Weights of a small image classifier.
Data: trained on flat shapes of many kinds, plain or patterned, on busy backdrops, 50.9 epochs.
Rows from block 5, named by matrix and row number. Rows with one number belong to one neuron. Each number is 128 + 32 x the weight over its row's rms, rounded and kept within 0 to 255. All counts start at 0. Numbers have three digits each. After the name is the row's rms in percent of the matrix's.
# gate: MLP gate (model.blocks.5.mlp.gate.weight, 416x160), inputs 0-159
# fc1: MLP up (model.blocks.5.mlp.fc1.weight, 416x160), inputs 0-159
# fc2: MLP down (model.blocks.5.mlp.fc2.weight, 160x416, transposed), outputs 0-159
gate.25 097:113118122224132127127170156126131155115141201110092128114132113098152076109167082111115084111104075147163167165143140150129089136094163133138096120108156096146128131126125143151075221096090170116141138076086112209105126098159103135160114121135122124157092151160117172108106117074090162139153133103157106104117184093127140131137100187124160102115200195073123179144161130072128096139067170154137063112142184106201119157122131135161162150126113137114105126166104165125072176092160142
gate.26 099:126101151101086095154120171146156088111081083205184165138185138118108153100138126157076139100120128128130157042105109160140145114128141192164160113109201066148145156179132161208113147123146134170142099071170113125117118041150171110138103125080094124084114090104156163127111118117182122171161136116131060138130077076088144164110107157128200124166138090149110129144125141111138134098115123150077107149137107151161178079098091143172163106117114099150090146129101138125110127174131064
gate.27 110:165104109152165136143163098190132116172114130165141101117066057109124121092172173101091149154101086075086160137147171132071106140126146116164114124123123098086096130091142132069135166124125124134128131132082169159135184164141137131143118202060070166140150149127145134106192133148102071155167104098170173045126119207154101111096154123141092104151075207106147139094152139157122048095122126105131162145120106168109166125184110137142134093077095136098125125134118102131186140163101151
gate.28 097:180144127083141127141082113108132151149170114181168124194120156117148088094099140130127114136131122145098199121137160105076157123062170173183124126191119188141106051193104119118135147177118142145054072118153160079091179129121141105097142105086084101126169084136094129149067143132132142075145125067134115152143151093125139178115151141126194136126146096129194149122089170117116178068194161121120094108101152138074113127090102166134121105106123112143178152196114145145131104131125149
gate.29 099:139117092122156123134138119146151061104128121135135146137091166180114142116133146099132095121112132164154210143173199124120077104164115118144065081102216112131124115159129165125156097115136116092062132066111112145145127152075207094125042158105139167097170126165137140043099188130123123142164143130110191111163131163175135125111126167149161160142173119120138120117141107148134127141178090134107113118107140206141137055104137068157127098099120114188142095106053107170116125113135106
gate.30 103:136165144154156064124139126119054104111072119123162134137061132128180125086167100145115124109228115119173119064121128157141119234093126165147127165097127081097116158171178141143094161069129161177099131097100079100135146152212113169165133127102113108162123107126182156114187141089148163187146106138173122097138110164136104118145143154140133143095159100194151148123075145092083154121154121159129134101109119145169134146092165109076120128163165105070138148167173139132120142144144167
fc1.25 093:180120100154163072103175183131071135120194161147155134137141102124158079147191151071138123106112178172091071132150084130158119163115127159093135148153111109113114118068124049168136136127052141105174122121103195139116134160081121135145138107149142132112106102089095161096083141128169119106185098087117131077127126156158113135117146154152135158096103096091142122171132112119114130091079208138061097128165118088097157120189106184122162121120042123120091137164137122117139158124141051
fc1.26 100:180121084205101162157123121089125175159131052172105132148065159095145157132105183097116108154152121153088086113145115119140121200126110122078137127141106161123163095124064102122132078148138093125091158095135123109114130157141075132151127121105139137123172114183168059165165173141176150146178088176153153160151151125111097164126112094115171151143075071108079139112116107138126134093166131112190155104112123135168093117150087060169080136183165158193172125106136134165151108147092194
fc1.27 106:095110140135100151157210161163169140106112136155095142147126132140188127097121133115125174176092100107103074126181082110147124125131134101133071134133122067152105141110079122165096096117121135122112114109125194142155112102139096072162181106112125160131169128119177134069181083101149125116098135131140138138155115028107127146118061118099135150160112056119109153158121177062121141122078065194141128126107137125156099092148144187164099136173124150182117178077138185088150076089141076
fc1.28 095:092097122194106120167133123138112160127167072128068141141110162153125132153124105150196135206115168116137145121118144087134161083121106155162080040152155132150128146125137145105124156183087126096108129157125147198118141191113183129205109123111137142116103179110106165097168167157133138073135131109170151150125059100174118094154162090132167187095092118136114172123145122154143099054091095145089181139129172118122115143174149146103131154116051159124097192085116148135139088136181156
fc1.29 095:077133158112124120127090100114131117122192092177180104178153159121142211130139130150088116085118142125154101146093168114156152148118124141135130169097179116151097101153088149092148109111101115080141118087132131109135179188122075120139041142136136095086156087132148113064061080184116139182120126092144157098143159125162185097139143116079146116117157130137085155146182104093106183067115148126079153124136154090142150183155172134150130062098129079082090148101141076084157160070137094
fc1.30 103:078117106162057107127131066145134125084176139135155084095166166151171088124148177096134087092152093146105123136153229105102127128162107127189132096126151129167113105117151127167126108115123092109133079114109109169084183171174115222139117157176130153121066117130147071171135174105098123065138115130150139076144140135139097163151100115133090126091174099164183144081142109148117114152107137174135076155173142173134143098151162098162093099135173136101176140103156110190181115174134132
fc2.25 096:139127143182115150128120100127144150136111105127102149137117080122147071108186171162119067154148111073141158167146121159150170067130177138106110082140103106078144155096154185152207083113094113106174088170128144128105142109092129105126116135068111126163096084142105116145068149122158149118068133153104135143139074124162125116142175084109100131100121121152065092181204194085093108165098138116122124143181129071107087120156100141102159147141144204119049169069123137132119113082159090
fc2.26 104:111143135156124093109103104139188135181110101098134096140097086075140159163091089104083138130077143119152135117136102138099117050170097076155112143162109102194102182150128143139099132129181124118116156077124100136086132172120080161100154158117166069163153154124113072135132136139176131145153133099094111155176153115157172086147151144123120134091111157121122176119131117071111128105213081070217156123100087153193207172145153122118126122122141202085106095089076114112147107141119101
fc2.27 110:051084170134033131060055117138130121136182098091149125134153085102130090091153126141065110120143144131100128137120147117094156158052142100101100086160146160174125118114174114126125103095143142122179158092129097091118136089163092154165094190099126169078164138106123117119138119118104102128065138139185137061128161109068138124169147061108110129130089129128113153085091154061088149149103152137157160158126127047082102107125155097148144139093147146159138078173126088086128151114120089
fc2.28 095:157125135152102118140110087113089147092108092148157127109119161100133121048131104141078141129060085096166113111107139088138178171121168097109157166200150130174134120128077134137109122186150138141088069139143132192095133148138186139148165101155090182159144143091137158151134105133190079111100140123125083097165149157136159155076165142174139111142093094131116146098103080021121150107174146119061176115161114132177078124171106174112136148126065090132199133146155094110166147100146127
fc2.29 101:120135097131098157095149114110095132087131140122076117190101107125143127122177117086122178129169150144105098122127180169163168095154079148125120076066086120123094137112122084110115169127096102151103148133120164082171092140108098156122127120202048175139147161129065147097171168116031130134136134070134149149133133137133140095097113139199111163160162094175138091093147127136099198122155206080104113086092117124128115192096144167113180132161114103136160121155180103194147087147130133
fc2.30 105:115108125075152062138123169139085138142148097101141146155155130141111128083128086118089105109113143068119127158141160104124153189111074118142138129125107151183142118133127087084089153160149078067134144091120156152103130131130144145124108192070105136134154115117092077209064151115117116085161188131139120078089108102167091096127140078123164174079109130145122105190098137185141119055065118140160120066133110126202163153141106187132134109073084209153176169119132125145146166134144118